From a checkpoint of a small text-conditioned spectrogram diffusion model.
Model: log mel input, arch dit.
Training: 17800 steps, batches of 128.
Data: trained on struck, bounced, scraped and rolled objects made by modal synthesis, 78125 training examples, 29.2 epochs.
Rows from block 3 of the denoiser of a small text-conditioned spectrogram diffusion model, named by matrix and row number. Rows with one number belong to one neuron. Each number is 50 + 15 x the weight over its row's rms, rounded and kept within 0 to 99. All counts start at 0. After the name is the row's rms in percent of the matrix's.
Before each neuron's rows are labels from the 100 clips, of 14976 (inputs lightly noised), where the neuron reaches its highest value: "peak in band" is the frequency band that holds the peak. Only what is clearly more common there than usual is listed. The data: struck, bounced, scraped and rolled objects made by modal synthesis. In brackets: how many of the 100.
# fc1: MLP up (model.blocks.3.mlp.fc1.weight, 576x192), inputs 0-63
# fc2: MLP down (model.blocks.3.mlp.fc2.weight, 192x576, transposed), outputs 0-63

peak in band: 4000 to 8000 Hz (83)
fc1.527 074:32 47 50 99 53 44 58 50 45 47 73 48 56 49 48 45 66 52 43 91 51 49 51 42 48 09 49 50 53 49 49 49 56 65 47 45 39 47 53 47 51 49 49 14 53 50 48 35 48 34 50 53 52 11 88 52 52 56 60 44 33 32 50 48
fc2.527 086:51 50 47 12 47 58 29 31 56 48 50 50 23 47 50 44 44 50 48 53 47 57 50 53 48 43 50 52 50 53 51 51 56 53 54 51 49 51 59 62 61 50 49 28 48 49 32 60 55 52 60 51 51 25 49 52 50 29 46 51 44 61 51 45

peak in band: 250 to 500 Hz (100)
fc1.268 114:28 36 52 45 58 44 51 30 76 76 48 50 50 47 45 50 45 59 76 50 23 50 43 48 35 54 49 38 42 53 61 45 04 49 00 51 51 49 38 52 71 13 32 62 59 22 46 50 72 50 39 50 37 58 58 52 61 48 52 73 50 55 60 50
fc2.268 142:06 27 38 55 60 49 49 33 70 37 53 50 48 54 45 72 50 52 61 49 13 45 62 63 66 51 51 55 39 42 49 51 55 50 99 99 50 50 50 44 38 50 51 50 50 64 51 41 50 43 55 87 80 46 48 50 41 49 48 80 47 66 34 84

peak in band: 1000 to 2000 Hz (52)
fc1.410 092:39 47 48 61 67 50 50 61 32 49 51 35 74 77 63 63 67 61 46 51 39 52 05 47 49 51 14 49 62 48 28 28 41 47 42 41 49 71 46 50 21 46 60 43 53 50 50 50 70 50 42 57 00 54 54 51 53 42 86 49 65 49 70 48
fc2.410 151:68 51 49 49 36 51 50 31 50 99 50 55 51 64 66 49 58 50 53 45 28 55 48 50 47 50 51 44 30 51 53 48 50 47 50 50 50 61 99 29 17 41 47 50 51 56 54 58 51 44 35 44 33 52 50 47 49 99 53 33 70 47 38 51

peak in band: 1000 to 2000 Hz (79)
fc1.318 135:33 56 52 50 62 50 50 59 28 50 50 50 48 50 58 50 50 43 07 50 51 52 50 69 89 51 50 07 43 36 50 48 51 14 65 48 50 48 40 54 49 47 49 50 51 50 50 57 85 04 36 54 57 47 46 65 46 54 50 26 31 56 48 49
fc2.318 118:46 51 50 51 95 50 51 23 57 39 46 50 50 59 51 43 54 48 21 49 52 51 56 23 36 49 48 02 50 68 50 50 51 25 31 09 50 51 56 52 53 92 59 50 50 50 47 49 50 83 28 49 19 48 49 50 52 54 57 38 91 48 89 53

peak in band: 4000 to 8000 Hz (67)
fc1.76 114:58 40 57 46 44 57 47 49 52 50 50 75 35 44 48 49 76 49 59 50 50 55 51 69 52 80 48 60 40 61 43 51 47 50 59 71 00 00 37 50 36 55 49 50 57 48 50 51 53 54 49 45 51 83 52 46 37 52 45 50 48 32 14 48
fc2.76 099:52 51 49 99 50 48 51 50 50 56 66 51 54 49 47 35 62 44 47 51 42 53 61 53 58 80 49 49 52 43 51 50 53 32 47 43 99 65 54 49 51 68 49 49 00 50 49 38 51 45 51 50 51 52 33 50 37 41 49 49 62 49 67 50

peak in band: 1000 to 2000 Hz (66)
fc1.519 106:73 50 69 45 41 50 50 51 50 50 49 39 73 57 50 50 54 47 70 49 49 62 56 56 51 53 49 51 40 49 49 49 50 76 49 57 51 55 21 49 50 49 42 48 47 55 32 45 74 52 48 51 51 49 49 58 51 50 66 73 50 52 29 30
fc2.519 114:53 51 52 52 97 37 40 51 51 22 51 52 43 99 37 35 35 51 51 52 54 50 48 33 50 49 50 56 63 40 49 51 67 50 56 49 47 44 49 50 50 73 51 38 34 52 58 45 47 52 65 54 50 49 42 51 40 50 49 50 50 55 43 56

peak in band: 4000 to 8000 Hz (98)
fc1.361 098:49 52 48 50 50 47 50 49 50 47 50 50 47 50 51 50 50 50 49 50 51 49 57 48 49 50 50 50 49 50 50 49 49 48 67 81 50 30 53 50 51 48 51 52 51 49 45 51 59 47 55 51 51 49 51 60 50 52 50 51 44 42 50 31
fc2.361 064:33 50 50 50 50 49 53 47 54 49 57 50 51 50 43 50 51 48 54 49 16 68 52 51 50 50 49 48 50 50 49 48 32 49 49 20 48 65 45 46 46 49 53 49 50 53 50 50 45 49 45 56 54 38 54 49 37 51 56 51 33 49 63 51

peak in band: 1000 to 2000 Hz (55)
fc1.237 245:98 51 48 51 46 49 50 51 64 46 52 51 53 33 44 51 51 50 56 50 58 57 50 47 31 54 50 72 60 57 49 52 47 75 61 49 50 43 99 40 29 50 55 50 50 50 51 35 69 45 81 50 47 58 50 51 53 47 42 70 65 12 48 55
fc2.237 113:43 46 51 50 34 50 51 43 49 36 48 50 50 71 37 40 51 49 48 50 52 49 58 57 64 51 50 99 49 40 50 50 62 36 40 45 49 54 76 50 43 50 53 50 43 53 52 56 47 43 54 54 50 50 50 95 49 32 62 78 25 94 78 22

peak in band: 250 to 500 Hz (76)
fc1.101 097:63 49 37 48 40 44 47 50 76 53 50 20 51 51 21 29 56 46 47 50 88 11 51 33 40 55 50 47 53 32 51 50 50 74 50 18 53 03 58 52 66 50 54 51 48 54 14 52 87 85 73 41 54 45 49 86 56 44 44 48 50 55 51 66
fc2.101 099:46 51 46 48 62 49 48 51 79 48 56 68 44 54 50 50 43 51 54 50 51 70 50 47 55 50 50 44 49 64 60 50 62 51 55 99 50 99 49 60 57 50 55 50 49 51 57 00 24 49 48 52 36 50 50 50 28 43 48 51 52 77 50 50

peak in band: 4000 to 8000 Hz (57)
fc1.303 134:61 63 45 68 08 50 57 29 47 47 50 49 51 34 49 28 61 56 52 51 62 45 61 41 30 53 48 50 40 61 50 42 47 51 49 50 50 44 52 40 31 50 50 44 50 09 49 59 48 52 59 43 51 51 51 34 60 48 52 67 38 39 50 52
fc2.303 107:62 51 25 22 66 51 50 50 62 77 50 50 50 50 78 62 50 59 80 50 37 50 48 47 50 43 50 33 98 60 51 47 57 42 52 53 40 22 46 53 61 51 52 51 50 67 48 55 56 47 69 55 48 50 36 18 11 76 62 50 50 58 52 49

peak in band: 4000 to 8000 Hz (67)
fc1.351 094:39 30 46 54 66 93 16 54 50 51 30 28 20 42 55 74 43 46 74 65 39 50 33 39 76 49 50 50 48 77 51 52 52 51 51 25 59 53 44 46 33 52 48 87 54 50 49 50 50 53 54 60 47 58 50 57 56 49 49 69 50 52 42 34
fc2.351 103:82 57 52 19 50 38 67 56 39 54 53 50 32 58 47 61 28 52 48 59 53 39 50 39 49 71 49 53 50 44 50 49 57 51 48 67 01 44 42 51 47 52 49 53 51 50 53 54 25 53 45 47 42 24 30 54 50 52 55 49 57 37 49 66

peak in band: 1000 to 2000 Hz (55)
fc1.212 117:63 62 53 48 53 49 48 49 51 58 53 48 49 57 49 73 50 51 51 47 48 51 43 45 50 50 50 48 37 45 58 39 50 72 43 44 51 56 41 64 51 53 39 47 49 67 57 37 48 51 60 40 53 50 49 47 49 46 39 50 44 31 51 59
fc2.212 081:52 56 50 50 50 46 48 53 50 78 38 62 50 51 50 57 38 61 45 41 50 52 42 36 50 38 48 53 57 39 65 50 51 49 49 49 52 24 73 38 49 50 52 50 50 48 48 09 50 46 49 60 50 50 43 49 46 50 63 44 58 49 50 60

peak in band: 1000 to 2000 Hz (90)
fc1.70 173:30 46 70 51 41 47 50 55 37 45 50 49 52 37 50 50 50 50 73 50 47 57 50 51 71 53 50 60 39 50 45 49 47 24 36 47 43 36 14 48 38 55 43 51 51 51 51 50 74 50 49 65 61 62 46 48 51 59 56 40 41 66 25 43
fc2.70 101:99 36 47 46 73 54 45 79 50 50 50 50 47 37 47 50 48 54 86 48 44 43 47 53 41 48 50 32 50 25 50 49 50 35 50 61 72 36 53 55 50 56 50 50 63 51 48 98 37 02 70 69 51 51 38 43 45 29 56 39 49 42 36 77

peak in band: 4000 to 8000 Hz (89)
fc1.473 099:42 51 48 43 48 95 35 46 84 50 26 07 45 51 49 87 48 27 54 06 50 55 50 50 66 78 45 50 41 49 62 54 51 53 48 39 75 46 54 51 51 50 50 55 50 50 48 42 31 66 48 47 51 64 48 51 53 50 49 48 50 77 52 49
fc2.473 096:54 51 48 57 51 36 99 52 62 53 51 62 45 51 53 45 49 84 46 50 49 47 49 47 41 79 50 49 49 46 82 49 49 50 49 53 58 53 54 51 49 64 54 53 53 50 44 54 48 49 52 40 50 49 00 51 46 51 55 47 46 48 71 49

peak in band: 4000 to 8000 Hz (95)
fc1.504 097:50 50 48 33 50 74 43 50 45 49 00 69 35 49 49 60 00 00 43 44 51 63 54 50 61 69 50 53 58 54 01 51 52 52 41 50 58 83 60 43 48 60 49 20 52 53 61 51 47 50 49 49 39 65 65 48 50 56 43 54 58 48 50 36
fc2.504 068:54 43 46 87 52 54 51 57 49 52 63 62 78 65 50 72 63 47 66 49 48 01 61 57 57 52 25 48 36 51 46 48 55 53 47 52 48 72 59 51 44 37 49 48 58 53 68 50 50 48 50 50 49 94 21 46 50 58 34 55 54 49 53 87

peak in band: 4000 to 8000 Hz (59)
fc1.444 092:24 39 50 56 52 07 50 50 36 59 57 50 58 48 47 21 11 62 55 66 43 49 42 45 42 29 51 48 46 65 50 52 49 50 50 44 44 51 40 45 49 48 53 50 38 49 50 51 50 49 51 71 48 51 28 51 45 49 49 46 38 63 50 48
fc2.444 091:42 44 58 59 40 99 80 49 51 46 52 71 23 51 53 17 52 50 46 50 31 51 50 47 57 50 51 45 68 56 50 47 50 47 51 69 59 48 52 54 49 53 46 34 51 49 48 49 52 46 65 69 62 51 12 56 46 55 48 42 32 46 37 49

peak in band: 4000 to 8000 Hz (78)
fc1.267 103:52 48 43 49 50 50 50 51 50 50 50 50 53 50 36 50 50 50 50 50 52 49 50 51 50 56 51 28 47 50 52 49 54 60 50 58 30 50 82 45 50 41 57 50 52 50 50 29 50 83 44 52 50 50 51 53 51 67 48 51 50 45 50 50
fc2.267 090:30 50 50 46 50 51 50 53 45 63 50 52 51 00 51 49 50 50 51 50 49 50 47 50 50 49 50 50 80 50 51 58 50 51 49 44 55 50 38 50 50 50 50 50 50 50 37 99 50 51 60 49 53 49 50 50 46 47 46 41 50 50 50 38

peak in band: 1000 to 2000 Hz (64)
fc1.337 106:69 51 52 48 37 27 03 50 50 45 53 51 95 45 52 50 49 33 50 37 51 56 72 42 52 56 52 50 35 39 86 50 51 51 83 56 51 51 51 48 48 47 51 56 68 50 50 50 56 51 49 46 56 30 52 48 49 62 48 56 47 54 67 58
fc2.337 131:48 51 48 27 46 64 69 46 49 50 14 67 64 40 49 47 39 11 54 57 60 51 50 53 50 50 46 59 30 54 51 57 56 50 48 86 54 60 42 45 50 55 45 47 46 52 48 64 43 41 51 48 38 46 50 50 52 51 47 45 46 48 03 63

peak in band: 250 to 500 Hz (73)
fc1.309 174:48 53 00 47 42 50 52 57 40 49 51 50 50 06 27 50 26 52 21 52 51 58 39 42 08 50 51 37 64 72 49 52 49 55 51 61 51 53 53 41 61 35 71 53 56 52 42 52 56 40 59 58 32 38 50 51 51 69 65 35 33 53 51 48
fc2.309 241:99 65 83 50 51 50 45 51 52 23 51 48 50 57 34 35 77 50 19 53 98 52 52 54 56 50 51 51 46 44 50 48 82 58 50 41 49 50 63 55 54 35 57 45 51 54 28 50 43 79 55 31 47 50 47 62 91 00 57 48 53 50 51 59

peak in band: 4000 to 8000 Hz (68)
fc1.438 140:50 45 49 37 55 99 69 50 58 50 99 72 22 53 52 64 52 52 49 00 49 52 48 52 50 60 47 52 43 55 50 50 48 50 20 53 62 35 47 57 47 48 53 48 29 47 54 52 57 43 47 55 39 46 48 49 36 48 57 54 47 47 53 49
fc2.438 124:50 46 53 58 47 00 27 47 50 48 73 90 74 56 48 48 51 20 48 37 52 41 48 50 54 68 50 51 51 45 81 52 47 54 42 46 56 45 51 63 58 50 51 52 58 50 45 43 50 51 50 55 53 39 49 53 50 50 52 54 51 52 23 43

peak in band: 1000 to 2000 Hz (55)
fc1.133 154:56 44 51 55 48 49 50 51 51 48 51 50 49 50 45 51 50 50 47 50 57 51 51 52 47 55 48 58 49 47 49 49 47 28 50 51 49 45 68 49 47 47 59 48 52 51 52 45 50 51 50 49 50 51 57 48 50 50 46 55 69 55 49 51
fc2.133 133:43 54 50 51 47 50 50 46 52 55 50 49 45 52 42 50 53 51 50 51 48 52 56 54 61 50 40 53 49 56 49 50 48 46 52 51 50 55 52 71 48 50 47 50 50 47 45 51 52 52 45 42 54 51 46 53 50 56 53 50 43 47 50 50

peak in band: 2000 to 4000 Hz (54)
fc1.96 162:54 67 24 48 49 49 50 49 58 43 50 51 50 53 61 50 47 48 06 48 82 50 50 81 29 50 50 27 71 54 47 44 29 56 51 50 50 55 50 42 50 54 59 53 45 74 62 54 50 41 66 43 65 75 51 51 68 35 56 68 41 50 43 80
fc2.96 174:27 43 72 53 51 52 63 51 41 41 53 50 52 49 71 51 66 46 43 52 64 50 59 36 46 50 50 49 50 40 50 50 43 50 50 53 51 63 52 55 48 50 36 50 63 15 50 58 42 49 36 50 40 34 63 50 46 63 52 57 50 88 38 64